From a checkpoint of a small image classifier.
Model: 7.13M parameters, 32-pixel images, norm layernorm, patch size [2, 2].
Training: soap at rate 0.002, 7500 steps, held-out accuracy 99%.
Rows from block 3 of a small image classifier, named by matrix and row number. Rows with one number belong to one neuron. Each number is 128 + 24 x the weight over its row's rms, rounded and kept within 0 to 255. All counts start at 0. After the name is the row's rms in percent of the matrix's.
After each neuron's rows are labels from the 100 images, of 14976, where the neuron reaches its largest size: "strongest on" is what is common among them. Only what is clearly more common there than usual is listed. The data: rendered made-up planets.
# gate: MLP gate (model.blocks.3.mlp.gate.weight, 768x192), inputs 96-191
# fc1: MLP up (model.blocks.3.mlp.fc1.weight, 768x192), inputs 96-191
# fc2: MLP down (model.blocks.3.mlp.fc2.weight, 192x768, transposed), outputs 96-191

gate.259 076 [147 121 132 159 155  96 147 146 152 109 149 133 123 111 168 107  72 195 128 133 109 122 133 123 132 132 107  92 160 118 163 107 129 129 139 148 145  91 170 115 116  95  83 111 147 132 142 153 166 106 112  99 154  77 132  90 114  93 142 123 129 129 165 131 143 118 155 157  85 105 137 120 173 174 171 109 109 122 124 122 115 123 132 123 141  92 133 156  97 108 118 106 158  95  88 135]
fc1.259 080 [119 110  80  69 119 145 101 130 128 132 135 141 164 120 133 165  85 191 143 109 102 115  97 158  76 108 110 138 103 128 134 132 121 124 111 116 122 150 155 173 132 115 120  70  99 109 123 135 127 160 109 149 158 124 129 142 118 113 109 130 108 105 132 120 157 122 112 140 121 113 133 128 183 142 160 146 128 111 111 137 124 103 140 127 136 111 148 173 151 118  76 117 144 136 124 159]
fc2.259 072 [153 146 160 124  95 148 137 124 110  97 109 121 137 165 126 131 120 119  86 102 174  90 145 135 142 155 155 129 165 117 157 148 155  88 150 176 172 139 127 100  81  79 158 139 144 124 107 114  99 101 116 122 117 117 160 133 100  95 137 127 110 152 141 154 104 105 136 121 142 125 116 114 143  85  80 138  98 110  95 105 119 118 158 116 153 115  85  92 133  97 155 128 132 109 139 114]
strongest on: rings; gibbous; polar caps; ocean world

gate.75 088 [143 126  89 115  75 106 108 108 148 112 109 159 143 159 111 140 133  91 148 148 152 102 122 153 116 124 122 154 118 126 187 123 145 139 108 164 186 132 131 118 134 133 106 111 148 142 159 107 159 132 115 155 129 189 145 147 161 112 156 115 142 136  80 130 119 105  93 112 119 111 181 135 121 158 137 124 144 121 131 140 144 100 151 132 123 120  93 139  99 152  96 115 129  80 125 102]
fc1.75 078 [121 105 150 170 125 167 127 155 137 113  99 149 156 172 166 144  81 120 175 133 153 136  92 128 145 133 114 160 148 119 144 140 147 145  93 119 169 117 131 149 137 141 197 127 116 118 139 157 126 142 101 163 112 113  86 115 109 138 109  89 152 106 151 140 119 135 159 141 117  80 122  75 149 119 135 104 164 125 126 148 134 132 112 158 121 136 140 110 137 144 138 113 119 151  91 112]
fc2.75 089 [122 133 117 118 120 140 181 146 147 129 103  98 114 133 132 168 117 142  95  86 107 147  97 120 149 144 129 143 151 160 110 115 163 180 105 170  74 121  94 160 125 147 131  91  98 129 136 125 112 126 101 102 115 103  85 128 169 125 149 144 101  98 119  98 117 134 151 110 168 174 120 101  92 146 142 131 148 147 100 122 102  81 120 154 143 117 111 151 130 168 147 122 153  95 131 138]
strongest on: rings; half lit; cloud-covered world; kind: cracked ice world

gate.514 080 [114 136 146  87  81 140 161 139 116 151  94 160 140 138  84 182  78 139 157 163 163 123 115 132 125  90 125 104 113 115 116 158 143  97 118 105 108 124 175 110 121  94 122 106 118 146 165  90 100 110 106 100 160 137 107 111 143 109 117 173 158 152 126 114 137 131  94 134 134 129 101 129 127 147 142 134 159  98  97 132 152 148 167 135 145  88 109 169 131 118 108 142 126 113 138 129]
fc1.514 093 [105 108  80 155 132 138 116 146 151 112  90 186 114  89 110 162 119 144 150 105 155 116 128 167 113 131 121 143 128 148 110 166 141 116 127 135 166  79  92 126 117 130 168 150 122 146 162 104  69 145 117 150 120 121 109 123 112 144  67 131 116 131 127 127 139 166  96 148  87  97 156 149 133 163 129 149  84 158 123 149 147 111 130 118 174 138 130 116 141 137 111 176 120 149 139 127]
fc2.514 087 [103 152 184 121 114 134 136 139 100 125 150  81  98 115 107 162 132 109  96 127 141 160  98 128  80  76 130 109 109 177 138 110 116 135 129 132 107 147  95 141 155 156  94 132 118  83 130 150 141 158 148 134 104 138 153 123 151 164 129 148 123 147 104 129 103  61 160 108 134 150 110 104 102 130 116  95 185 160 152 115 159 128 114 107 111  96 124  91  97 120 155 147 175 125 172 139]
strongest on: desert world

gate.183 091 [152 106 134 130 127 128 126 112 103 166 164 115 157 134 142 160 115 167 123 138 126  92  99  96 110 126 120 155  99 146 105 157 171 119 114 131  84 131 190  83 138 139 126 114 101 150 155  95 146 157 100  97 103 152 111 169 152 124  97 155  86 132 112  91 170 132 140 134  88 158 153 147 127 116 116 148 159 152  87 142 104  80 156 138 150 118 134 112 137 128 154 113  98 122 126 115]
fc1.183 097 [101 139 105 144  97 158 106 159 129 109 168 138 149 172 118 150 127 176  72 119 111 114 103 126 114 118 115 144 124 164  97 160 135 106 128 106 102 102 135 142 149  90 120 125 165 107 123 102 153 133 108  91 121 132 152 158 146 144  75 169 121  94 163  90 106  88 124 160 122 115 162 126 139 130 132 166 158 103  99 166 162 102 154 168 168 120 102 146 111 128 143 106 112  96 124 129]
fc2.183 106 [135  95 147 116 100 155 131 127 166 137 163 153 128  92 145 171 126 125 102 116 102 164 110 152 128 116 120 170 155 136 103 139 114 114 130  32  88 120  90 122 172 133  78 171 164 100 133 131 131 123 139 138 124 129 148  94 168 149 119 139 116  92 120 153 110 125 133  89 113  78 112 106 151 118  98 103 149 172 111  93 129 155 130 103 121 167 145 102 122 109 127 121  95 146 135 124]
strongest on: rings; crescent; lava world

gate.613 098 [114  98 165 122 127 143 102 127 126 131 144 149 157 102 114 134 118 120 153 136 154  84  98 143 119  83 125 120 130 124 148 179 136 139  94 135 113  99 137 138 133  93 129 115 165 110 167 180 109 148 131 125 107 103  90 161 159 117 160 173 140 142 141 117 147 140 112 139 131 140 194 111 128 135 160  93 114 132 136 113 140 139  95 185 119  88 151 122 155 149 152 145 153  55  95 146]
fc1.613 093 [169 135 162 147  96 140 133 117 108 159 115 140 103 112 167 141 110 135 108 153 112 164 119 136 126 149 138 127 131 117 152  85 111 148 107 134  92 151 105 142 137 101 144 161 115 125 108 148 134 107 142  83 120 108 152 135 144 105 169 152 134 129  82 151 144 108 107 158 121 123  99 114 147  96 114 127 127 149 125 112 124 126 135 119 144 112 126 177  74 105 156 178  97 118  88 154]
fc2.613 099 [142  99  80 127 131 150 133  95  88 137 123  76  93 138 130 148 132 144 134 121  99 215 161 126 125 124 149 131 127 120 123 100 104 138 153 126 127 134 122 167 137 118 137  90 108 129 119  94 139 100 145 141 127  84 139 127 150  97 103  99 130 144 102 121 140  93  85 149 114 136  80 102 129 147  89 123 168 121 108 126 156 129 113 137 129 110 174 131 103 152  79 121 110 100 138 116]
strongest on: gibbous

gate.308 101 [138 125 146  95 130 132 144 148 150 102 141 160 152 198 120 147  81 134 116  99 165 110 128 134  85 118  64 128 115 132 130 127 126 101 118 106 170 103 158 152  95 118 144  97 127 120 160 142 100 154 131 102 144 139 111 137 163 107  83 123  93  93 192 121 132 119 122 166 124 124 166 146 151 135 153 126 155 112 171 134 102 117 150  98 105 125 128 143 137 125 142 141  97 103 129 114]
fc1.308 101 [135 107 130 149 146 146 147 146 124 126 118 104 118 132 131 119 116 125  93 124 115  82 170 129 118 143  71 124 136 180 137 143 150  89 131 110 171 108 152 142  65 128 143 120 116 144 159 151 129 154 130 128 117 124  93 161 102  98 152  68 131 114 138 158 122 122  83 137 119 117 129  83 157 184 167 152 106 152 138 118 141 113 139 175 139 112 128 131 146 136 108 148 159 113 135 109]
fc2.308 113 [110 150 127 139 142 135  83 146  82 145 107 118 106 117 106 103 139 156  89 153 126 172 144 164 134 161 134 113 129 167 122 129 157 127 122 147 129 152 118 117 175 125 134 142 130  99 104 142  90 137 130 150 133 148 102 153 160  81 140 142 164 156  99 142  84 100 118 102 162 146 138 116 125 115 123 176 187 128 103  98 155 150 125 130 127 189 172 124 100  99 139 119  87  79 136 144]
strongest on: crescent; rings

gate.753 126 [126 107 147 114 115 123 130  56 102 151 114 118 126 148 105 142 117 112  92 138 176 136 160 117 106 132 102 133  91 164 111 122 115 136 121 154 120 157  70 158 169 130  80 133 116 152 125 158 155 110 128  95 104 121 130 162 142  79 115 179 110 141  78 133  94 111 155 100 159 142 125 147 154 148 139 175 117 128  95  66  73 107 143 175 152 137 122 117 152 128  95 124 158  99 126 142]
fc1.753 135 [158 126 133 112 113 110 156 123 110 125 154 132  92 121 120  94 100 128 125 135 121 135 181 162 168 126 164 114 138  92  76  95 119 129 158 170 105 178  93 191 125  77 120 160 101 137 129 112 109 125 165 141 130 162 102 160 128 147 128 126 177 148 152 128 155 156 130 120 136 158 110 141 117 117 145 138 119 118 126  91  78 160 151 128 136 110 167 155 102 118 173 123 120 121 116 138]
fc2.753 139 [166 140 110  93 153  85 161 132 140 139 121 123 114 133 145 115 106 105 127 142 115 114 143 106 147 158 109 129 141 133 142 128 141 120 119 176 155 111 136  91  88 116 105  97 130 146 128 131 108 145  91 110 140 112 147 115 132 103 136 136 144 116 142  86 152 124 101 178 142 187 113 117 106 111 162 128  97 130 125 184 135  99 102 137 149 113  83 117 151 114 136  93 144 137  84 164]
strongest on: rings

gate.632 106 [125 136 134 134 114 158 126 140 167 152 112 112 162  96  99 123 165 133 149 149 122  96 122 154  99 135 142 155 115 143 158 103 128 148 133 154 162 165  95  92 117 115 145 173 137 121 125 144 173 141 108 114 141 129  92  93 124 103 144 120  94  90 117 124  85 140 112 151 130 125 129 110 152 162  99 111 151 164 135 106  74  95 146 130 149 135 113 116 131 177  98  90 130 151 125 114]
fc1.632 107 [156 129 132 100 155 122 111 120 119 149 123 114 139 121 136 110 111 112 122 173 148 140 173 170 156 109 140  85 114 129 157 118 126 164 111 138 147 138 107 156 136  97 127 159 134 135 140 163 125 121 143  71  96 146 107 150 158 109 144 117 133 112  93 139 164  98 146  97 148 160 115 104 102  81 164 106 113 135 129 143 116  95  87 121 182  95 123 132 111 152 118 137 154 116 130 155]
fc2.632 093 [131 123 145 120 143 120 125 105 117  76 115 101 109  87 142 156 128 155 124 108  88 133  90 146  57 104  95 133 116 188 139 162 114 162 152 150 143 164  92 114 135 130 155 101  95  86 181 102 125 133 108  98 136 104 144 141 170 145 127 127 137 147 115 113 113 110 132 103 159 136 115 161 135 130 149 102 154 110 143 126 110 162  97 136 111 156 155 109 135 141 126 112 111 149 122 142]
strongest on: desert world

gate.750 072 [101 106 148 127  98 107 177  73 124 111 157 164 136 118  85 111 161 169 109  93 119 157 157 144 134 130 174 114 100 161 153  92 127 163 161 114 128 118 145 128 151 109 106 131 153 131 130  99 121  89 101 108 115 120 126  98 104 141  98  86 100  98 148  95 154 148 141 118 117 168 111 135 107 149 145  98 107 158 109 148 102  87 123 134 163 127  99  96 110  87 156 105 143 134 120  76]
fc1.750 072 [175 117 118 122 176  94  88 179 118  86 181 112 120 104 153 150 154 102 126 118  96 148 172 140 112 139 152  90 162 162 115 119 100 122 111 117  98 122 136 122 113 102 124  87  80 101 123 120 133 114 143 132  96 118 108 150 125 142 133 159 144 150 105 154 110 123 109 104 154 107 117 135 108 143 107 127 100  70 135 161  93 138  99 127 143 126  73 112 157 103 146 136 156 132 129 151]
fc2.750 076 [108 147 157 125 106 169 128 125 138 112  94 118 113 151 160 174  88 100 131  94 139 173 124 111 130 123 107 101 141 105 105 141 126 139 125 168  78 107  85 123 122 128 123  89 172 109 140 140 142 139  99 148 167 134 105 158 125 156 106 127 126 111 126 131 116 113 112 144 119  97 138 110 120  94 139  92 160 146 126  68 123 136 128 123 159 131 148 166 112 131 152 143 113 205 143 120]
strongest on: gibbous; cracked ice world

gate.682 110 [ 96 149 130 179 115 113 111 143 161 108  95 126 111 123 113 104 145 121 164 137 151 159 139 146 135 124 115  93 137 156 125 128 165 153 112 141 136 103 135 107  67 156 130 107  99 131 155 143 104 141 173 123 134 142  95 137 133  99  91 130  91 143 151  84 155 148 110  88 137 106 162 169 159 163 106  93  84 121 170 108 123 127 114 155 108 145 109 116 148 119 119 111 150 139 109 123]
fc1.682 092 [121  93  98 130 109 119 146 110 124 118  84 104 170  80  90 101 146 160 119 118 110 116 137  93 146 112 106 138 135 159 133 150 136  97 168 107 138 125 117 120 172 138 128 150 125 126 115 186 143 123 110 109 144 111 114 143 143 127 129 149 110 160 131 146 129 126 122 120 134 144 140 161 121 123 123 117  83 125 101 124 140  94 136 123 149 102 171 143 122 110 155  85 108 123 119 130]
fc2.682 119 [135 150 146 126 126  99 167 144 111 112  89 155 125  82 124 148 112 173 152 156 149 114 152 100 105 182 133  92 121 123 110 117 141 151 123 193 161 124 129 109 137 131 126 113 127 135 112 113 105  99 100 154 177  93 155  86  88  79 118 100 116 114 169 164 100 135 127 112 139 157 137 124 157 126 145 125 127 146 139 137 154 141 124 120 112 127  96 114 117  93 114 128 133 140 148 118]
strongest on: desert world

gate.145 099 [113 120 131 109  85 142 167 140 116 124 129 160 154 112 151 130 127 157 151 131  99 122 157 160 147 145 141 136  95 152  97 134 175 137 122 124 184 135 150 140 111 183 113 151 143 140 132 100 163 100 136 102 162 192 130 113 157 159 126 153 125 147 168 123 111 131 117 152 113 134 159 136 107 157 121  92 157 137  97 118 130 112 148 101 141 123 113 145 144 179 168 130 152 114 134 119]
fc1.145 091 [143  94 143  99 104 159 136 135 131 133 138 139 113  90 150 155 136 158 191  99 130 107 144  91 137 114 101 102  87 129  81 172 130 142 106 144 149 117 143  94 133 177  98  91 138 167 108 125 161 160 155 168 136 140 114  95  93 133  87 115 142  83 119 109 144 150 157 144 141 143 153 104 152 130 147  75 130 144 107 144 150 104  97 136 142 114  94 162 137  99 159 105 128 105 127 126]
fc2.145 089 [104 124 147 135  98 121 175 161 146 160 124 154 103 145 120 126 103 120 135 148  98 112 130  92 177 122 155 109 140 116 121 146 157 112 119 183 107 146 161  85  88 115 142 145 136 165 143 157 149 104 160 130  88 166 133 114  90 152 121 105  79 120 112 100 177 159 118 134 111 133 124 112 153  91 142  83 156 175 124 103 125  90 117 147 118 101 119 148 146 113 182 146  66 173  79 166]
strongest on: cracked ice world

gate.694 108 [110 167 111 132 154 103 128 158  92 140  80 119 139 129 123 153 100 115  93  98 123 151 137 199 139 109 170 137 128 115 157 103  69 120 139 179  86 151  60 146 111  90 136 103 159 163 130 145 100 169 107 100 100 115 165 134 137 121 109 144  84  98 146 130  75 146 132 146 156  98 120 145 108 133 136 129 113 161 150  98 120 117 126 128 157 124 154 155  75 135 129 141  99 120 167 145]
fc1.694 117 [105 148 102 126 133 128 171 124 110  95  99 112 145 155 151 144 132 144 131 160 151 139 134 180 143 100 131 142 128 103 135 131  90 155 141 116 168 151  81 149 140 103 150 143 147 123 126 114  79 104 124 127  96 104 112 136 116 120 110 106  99  81 133 128 109 128 121 194 106 128 117 169  99 104 134 137  83 123 108 124 142 116 106 112 145 171 159 151 116 110 126 145  99 129 150 110]
fc2.694 107 [143 133  99 151 110 106 149 126 110 116 149 123 123 157 125  89  76 112 153 116 121 123  88 126 132 141 147 104 147  79 116 133 152 154 109 157 157 134 147 138  88 137  72 138 108 157 123  96 129 129 103 169 131 126 122 140 103 156 154 160 146 167 115 117 151 131 139 147  94 164 158 144 116 130 165 157  89  83 144 119 126 127 143  89 111  96 160 120 137 136 159 141 135 122 163 123]
strongest on: half lit; cracked ice world

gate.552 083 [179 123 128 158 122 135 138 127  90 136 180 148 111 121 118 135 110 145 117 116  98 115  93 168 113 148 165 145 112 170 122 174 114 127 134 155 124 115 108 151 110  88 170 107 151 126 154 147 123 130 134 127 160 128 154 136 120  95 128 124 158 126 109 140 107 105 134 113 115 131 133 178 124 179 156 115  88 154 117 162 121 130 118 137 157 140 153  66 116 136 141 150 135 171 113 171]
fc1.552 098 [124 102 174  83 102 122 146  66 111 147 120 141 111 130 144 120 126  84 137 166 119 165 125 139 177 123 120 135 125 133 141 105 139 151 142 163 117 171  60 130 120 186 113 134 120 120 152 113 161  90  90  85 137 107 122 151 157 130 132 189 154 145 122 122 107 139 140 108 111 147 135 144  96 111 131 134 155 145 117 105 168 142 108 104 102 135 117 147 139 140  96 102 138 111 144 125]
fc2.552 095 [131 142 129 173 158 156 119 139 117 134  95  97 121 107  97 162 149 116 163 134 106 157 139 181 110  82 130 165 149 106 132 114 101 136 104  58 159 119 128 139 143 129 156 122 143 175 155 100  98 116 148 111 126 128 131 131 132 114 138  98 118  91 110 123 108  99 127 104 168  89 119 101 141 166 144 138 154 136 146 144 104 129 127 111 148 141 152 112 124 140 128 145 145 115 166 121]
strongest on: cracked ice world

gate.429 112 [142 153 146 121 120 165 137 157  88 124 141 141 141 107 100 144  96 142 119 116 133  59 114 147 111 147 138 128 102 134 134 148  83 146 144 107 124 162  86 107 121  86 142 142 109 112 128 120 127 132 112 126 114 104 117 161 115 110 160 115 122  74 139 123 142 148 106 117  74 135 102 131 123 167 114 109 113  75 165 132 119 138 151 194 106 174 119 138  92 153 167 134 127 118 114 148]
fc1.429 107 [144 136 128 134 135 163 123 102  96 150 116 156 156 101 140 139 142 159 114 114 157 133 161  81 121 156 133 166 133 154 104 126  98 158 106 159 104 124 129 142 125 127 132  92 132 137 127 136 165  64  90 121 109 158 135 147 104  91 131 150 133 178 148 113 170 151 154 129 151 124 166  94 133 143 148 117  96  70 136 142 121 157  98 134 154 145 109 123 128 112 114 114 138 142 152 115]
fc2.429 111 [155  97 120 148  74 101 153 119 153  94 129 100  96 133 146 118 118 120 128 199 116 159 141 148 117 161 111  97 125 103 139 108 143 144 101 146 111  81 132 145 145 164 105 162 107 135 124 135 118 113 173 139 101 122 104 130 113 125 118 145 155 117 119 139  72  95 157 149  94  89 144 116 100 138 175 114 132 138 140 119 119 115 150 129 128 114 123 119 148 167 116 140 138 193  92  78]
strongest on: half lit; cracked ice world

gate.592 068 [157 117 150 136 156 142 169 155 109 126 173 100  90 153 142 140 128 126 149 150 161 118 102 135 114  99 138 142 102 135 100 124 125  99 147 110 157 132 149 121  83 166 113 145 168 101  80 108 103 111 155 118 119 114 153  82 139  74 123 110  95 102 113 111  99 107 142 110 173 134  84 128 123 116 195 109 112 149 145 146 139 145 128  98 100 153 101 110 129 131 161 174 112 119 128 164]
fc1.592 073 [146 132  97 108 142 130 117 121  88 112 137 115 151 131 112 128 134 111 110 137 114 122 125 115 110 115 159 148 141 140  90 109 145  88 175 129 129 104 129 116  84 100  95 123  83  80 100 118 150 105 141 170 128 111 178  75 147 121 127 132 130 110 126 134 101 177 117 169 167 108 117 141 138 127 145 117 102  85 125  90 107 148 151 124  97 105 108  88 176 149 185 106 144 144 127  92]
fc2.592 070 [103 146 154  83 149 142 119 164 154 116 152 149  96 135 146 155 100 131  91 130 102 158 111 139 174  94 148 148 116 136 120 102 132 107 148 103  98 144  66 116 149 164 123 115 155  99 150 178 112 134 105 125 125 158 122 140 108 111 116 105  90 148 107 135 174 165 121 150  93  87 121  84 146 123  84 141 109  88 119 120 132 101 103 120 129 126 155 101 100  94 170  93 123 124 117 125]
strongest on: cracked ice world

gate.359 128 [ 83 140 143 131 114 157 137 162 120 120 129 105 135 174  78 164 104 134 141 136 129 137  63 112 114 157 147 135 125 132 123 126 122  86 114 121 133  96 123 106  95 138 145 117 159 153 185  90  99 143 117  97 146 111 113  98 104 124 113 144  57 121 168 103 122 129  90 140 131 101 168 129 134 113 139 101 136 135 121 113 128 126 169 144 110  94 119 155 144 118 121 138  93  98 141 104]
fc1.359 124 [148 105  95 126 140 117 124 148 142 152 122 166 113  82 121 140 150 120 120 142 143 108 144 147 139 145 155 142 124 109 122 127 113 145 105 153  92 134 110 157 169 129 142 139 122 102  85 154 163 105 134 122 115 165 124 127 147 144 124  94 195 108 100 106 113 123 120 136 117 130 151 152 165 126  80 142 101 111 176 109  72  90  98 136 128 126 163 111 126 158 152 134 152 111 118 129]
fc2.359 158 [123  95 159 126  80 140 169  97 145  92 104 107 162 116 124 179  94  92 142 105 162  93  68 164 105  91 149 129 135  94 117 157 104 125 153  83 150 117 169 130  86 133 163 161 148 171 138 123 109 142  93 118 106 107 127 105  91 150 143  97  94 152 111 125 147 147 146 145 150  87 124 173 132 161 133  97 132 121 128  86 132 148 155 146  92  98 148 136  78 101 124 129 129 140 139 121]
strongest on: cracked ice world; half lit

gate.194 098 [133 140 109 129 162 138 167 142 109  95 136 168 104  77 116 134 147 134 105 134  89 174 141 145 149 129 105 125 146 142 140 105  74 115 148 150 121 164  70 182 124 139 121 126 162 121 138 150 130 152 113 157 138 125 131 143 107 131  65 162 132 109 118 145 102 144 106 108 136  93 131 108  94 106 132 104 110 145 138 110 153 140 144 132 142 147 160  85  88 147 151 119 104 123 134 127]
fc1.194 098 [123 120 137 150 136 181 132 101 134  85 112 137 120  71 138  99 150 156 108 115 108 166 189 126 137  94 103 126 138 116 126  88 100 174 150 122 149 135  80 168 131 127 157 150 146 135 158 102 112 145 117 187 155  84 113  89 141 147  84 137 122 149 153 155 109 126 107 118 114 105 149 152 118  95 144 141 135 113 116 131 161 122 129 130 165 109 166 120  93 141 111 158 145 106 128 143]
fc2.194 106 [143 125  87  84 151 106 128 168 130 164 147 137 112 188 110 115 118 105 122 127 130  80  86 118 118 142 119 138 155 121 147 130 145 127 144 178 144 116 131 133  90 123 138 131  98 125 125 127 120  81 158 103 135 125 138 124 107 161 153 105 135 180 133 118 154  97 100 123 114 184 132 167 120 120 126 134 103 138 150 105 127 146 133  80 116 154 159 139 162 135 128 102  94 119 153  83]
strongest on: gibbous

gate.395 096 [ 94 130 117 116 117 155  74 127 150 145  89 148 131 138 181 176  98 133  96 107 149 158 110  97 108 172 118 145 131 138 104 128 164 110 144 154 169 155 148 120 128 109 140 140 136 107 137 126 125 156 135 141 169 128 135  87 142 107 135  99 132 148 149 111 147  98 111 113 114 120 107 109 124 156 130 149 127 121 119 128 131 110 172 132 114 112 104 126 146 125 122 138 111 128 127  96]
fc1.395 098 [153 120  76  88 144 123 122 134  94 160 141 156 119 102 142 175 134 166 132 121 160 122 136  89 126 119  99 127 107 107 153 171 118 130  96 175  90 138 164 137 159 130 103 114 161  91  98 156 135 144 137 146 100 158 148 175 137 103 168 133 170 139 110 107 112 133 161 140 117 168  93 164 112 150 109 142 105 103  91 148 123 108 103 132 124 163 126 116 130 153 127 139 185 118 109 142]
fc2.395 097 [ 89 116 150 139  80 116 180  88 150  97 125 132 108 107  90 160 141  77 124 154  90 146  89 159  96 125 110 155 119 156 100 156 128  96 153 140 141 116  95 136 116 119 150 142 118 115 118 136 106 165 120  81 113  96  86 145 119 123 135 125  74  90  82 164 125 111 146  95 148 130 101 124 140 129 113 101 137 131 130  88 161 155 132 140 115 137 164  82 122 107 119 113 138 118 135 129]
strongest on: crescent; cloud-covered world; cracked ice world

gate.224 076 [136 144 131 156 118 138 124 112 171 110 113 153 133 107  93 127 142 145 105 140 148 153 122 134  79 147 122 152 175  94 156 109 107  95 159 141 166 141 162 124 115 149  95 131 145 117 177 125 144 135 101  99 181  85 132 142 104 126 125 179 134 114  94 160  84 160  90 142  82 130 144 133 117 102 157 111 122 189 147 111 107 116 155 157 125 107  81 164 152 166 110 105 110 102 147 114]
fc1.224 099 [135 170 141 158 123  89 102 169  96  91 122 154  97 147 151 147 103 107 126 112 114 154 131 169 105 145 166 140 131 112 170 127 150 127 122 127 121 149 112 103  91 127 110 148  75 157 142 107  99 104 139 143  89 120 119  82 166 141 122  80 139 103 143 129 123 155  92 157 131 121 138 101 119 170 145  95 172 166 149 138 128 140 136 111  86  79 134  92  72 108 141 136 144  95  99 128]
fc2.224 096 [162 150 121 127 192 126 145 150 137 132 139 125 153 110 131  98  99 155 128 141 165 132 115 121 163 124 117 112 186  92 170 126 115 130 112  92 145 119 130 118 132 121 103 110 120 132 110 132 131 136 175  85 152 183 145  97 147 145 127 173 141 123 140 137 128 102 111 117  82 135 147 160 132 108 133 118  99 104 118 161 146 173 100 145 114 133 120 117 133 109 146 135 134 130 116 114]
strongest on: rings; glowing rim

gate.678 102 [105 153 139 112  93 128 139 148 110 125 118 166 123 111 186 141  90 162 149 112 161  71 124 164  95 122 157 125 144 158 130 111  97 172 135 152 131 145 141 143 133 140 104 102 145 170 134 136 131 114  88 109 113 139 135 116 162 153 102 150 107 132 143 120 119 108 134 142 133 117 149 120  80 157 110 151  85 137 116 118 159  99 122 129 177 117 102 140 118 127 131  88 131 167 115 130]
fc1.678 100 [ 65 145 131  97 113 108 137 167 124 108 123 141 127 102 142 127 114 112 101 115 148 137 158 144  89 123 107 131  85 122 136 132 117 172  88 112 142 142 143 133 158 125 145 147 100 174 150 137 100 164 113 124 136 104 133 143 116 139 100 134 112 128 153  78 154 118  99 124  84 114 147 120  83 141  93 140 109 115 115 112 156 118 138 106 136 150 126 138 132  99 127 107 114 150 125 128]
fc2.678 112 [135 142  73 146 135 136 127 169 161  87 111 131 142 157 125 132 137 142 141  76 125 109 114  96 114 115 103 161 122 125 156 172 119 112 102 165 163 167 136 131 100 139 135 106 114 194 105 109 104 150 104  95  91 108  98 168 140 119  91 147 159 140 165 103 111 146 129 124 101 168 129 115 126 155  90 178  83 151 129 111 151 110 125  86 149 128 104 164 102 117 113  82 131 126 141 117]
strongest on: gibbous; ocean world

gate.79 065 [101 174  99 163 140 179 130 140 151 140 117  83 129 162 125 103 108 121 135 138 165 145 150 144  87 152  94 118 145 151  95 174 113 156 119 103  94 129 134 103 127 104  99 104 132 174 148 119 129 101 124 116 131 124 134 121  91 132 115 101 151 121 151 161 110 109 145  99 139 132 121 120 138 134 100 130 139 142 126 165  84  97 117 127  77 151 170 115 145 133 131 127 126 109 110 107]
fc1.79 069 [ 77 114 117 146  98  93 124 121 117 134 124 140 156 134 157 106 138  98 155  95 156 162 162 153 118 138 114 153 137 144 155 102 133 127 148 126 164  83 140 129 146  94 107 129 120 129 127 170 117 107 129  97 156 132 108 127 133 144  82 135 123  99 166 158 130 126 123 120 127 161  97  82 162 138 154 157 128  95 102  90 128 117 122 133 125  90 123 140 147 113  75 122 131 151  96 106]
fc2.79 060 [155 156 114  85 133 116 137 160  87 134 166  89 163  87  95 108 158 126 125 128 135 118 123 148 138 117  85 143 132 103 160  85 138 146 124 168 121 171 140  83 145  79 141 165 116 113 129 110 158 122 105 123  89 134 130 125 157 147 107  90 154 101 164 140 148 172 147 119 113 119 106 156  95 144 155 110 141 130 119 121  98  97 118 128 129 129 160 137 113 147 160 170 150 104 113 135]
strongest on: crescent

gate.513 102 [120 115 140  85 122 106 129 104 101 139  93 118  91 107 119 141 127 164 103 109 143 118 126 128 101 152 102 141  98 130 121  93 133 172 155 182 108 117 125  97 167 106 105 157  88 113 103 134 123 148 125 103 128 111 158 142 139 134 151 158 180 137 152 182 123 116 137 157 112 113  96 172 163 125 136 156  86 106 134 148  84 138 123 138 155  66 135 141 106 102 134 145 160 141 115 152]
fc1.513 082 [139 160 122 131 132 111 107 138 142 161 107 162 110 129 115  95 191 151 124 102 158  94 188 100 120 136 131 135 140 104 140 118 123 130 153 132 109 142 100 129 144 110 138 123 138 144 119 125 135  89 153  85 155 136 128 135 136 154  97 111 147 116 129 116 128  91 154 121 126 136 148 135 115 108 112 131 120 137 168 127 139 105  98  76 180 145  89 152 139  90 151 136  89 132 102 137]
fc2.513 095 [134 134 142 123 163 147 131 106 131 147 154 134 102 200 149 110 165 161  89 158 157 147 151  97 182 118 113 133 105 143 136  92 110 154 143 119 112 161 143 130  88 137 121 101 125  94  83 127 138 128 133 113 159 126 118 125 156  98 156 154 150 151 139 160 137 144 108 130 157 132 131 109 147 180 105 114 123 112 125 129 111  97 132 124 105 110 158 126  93 162 154 143 132 122 158 126]
strongest on: gibbous; rings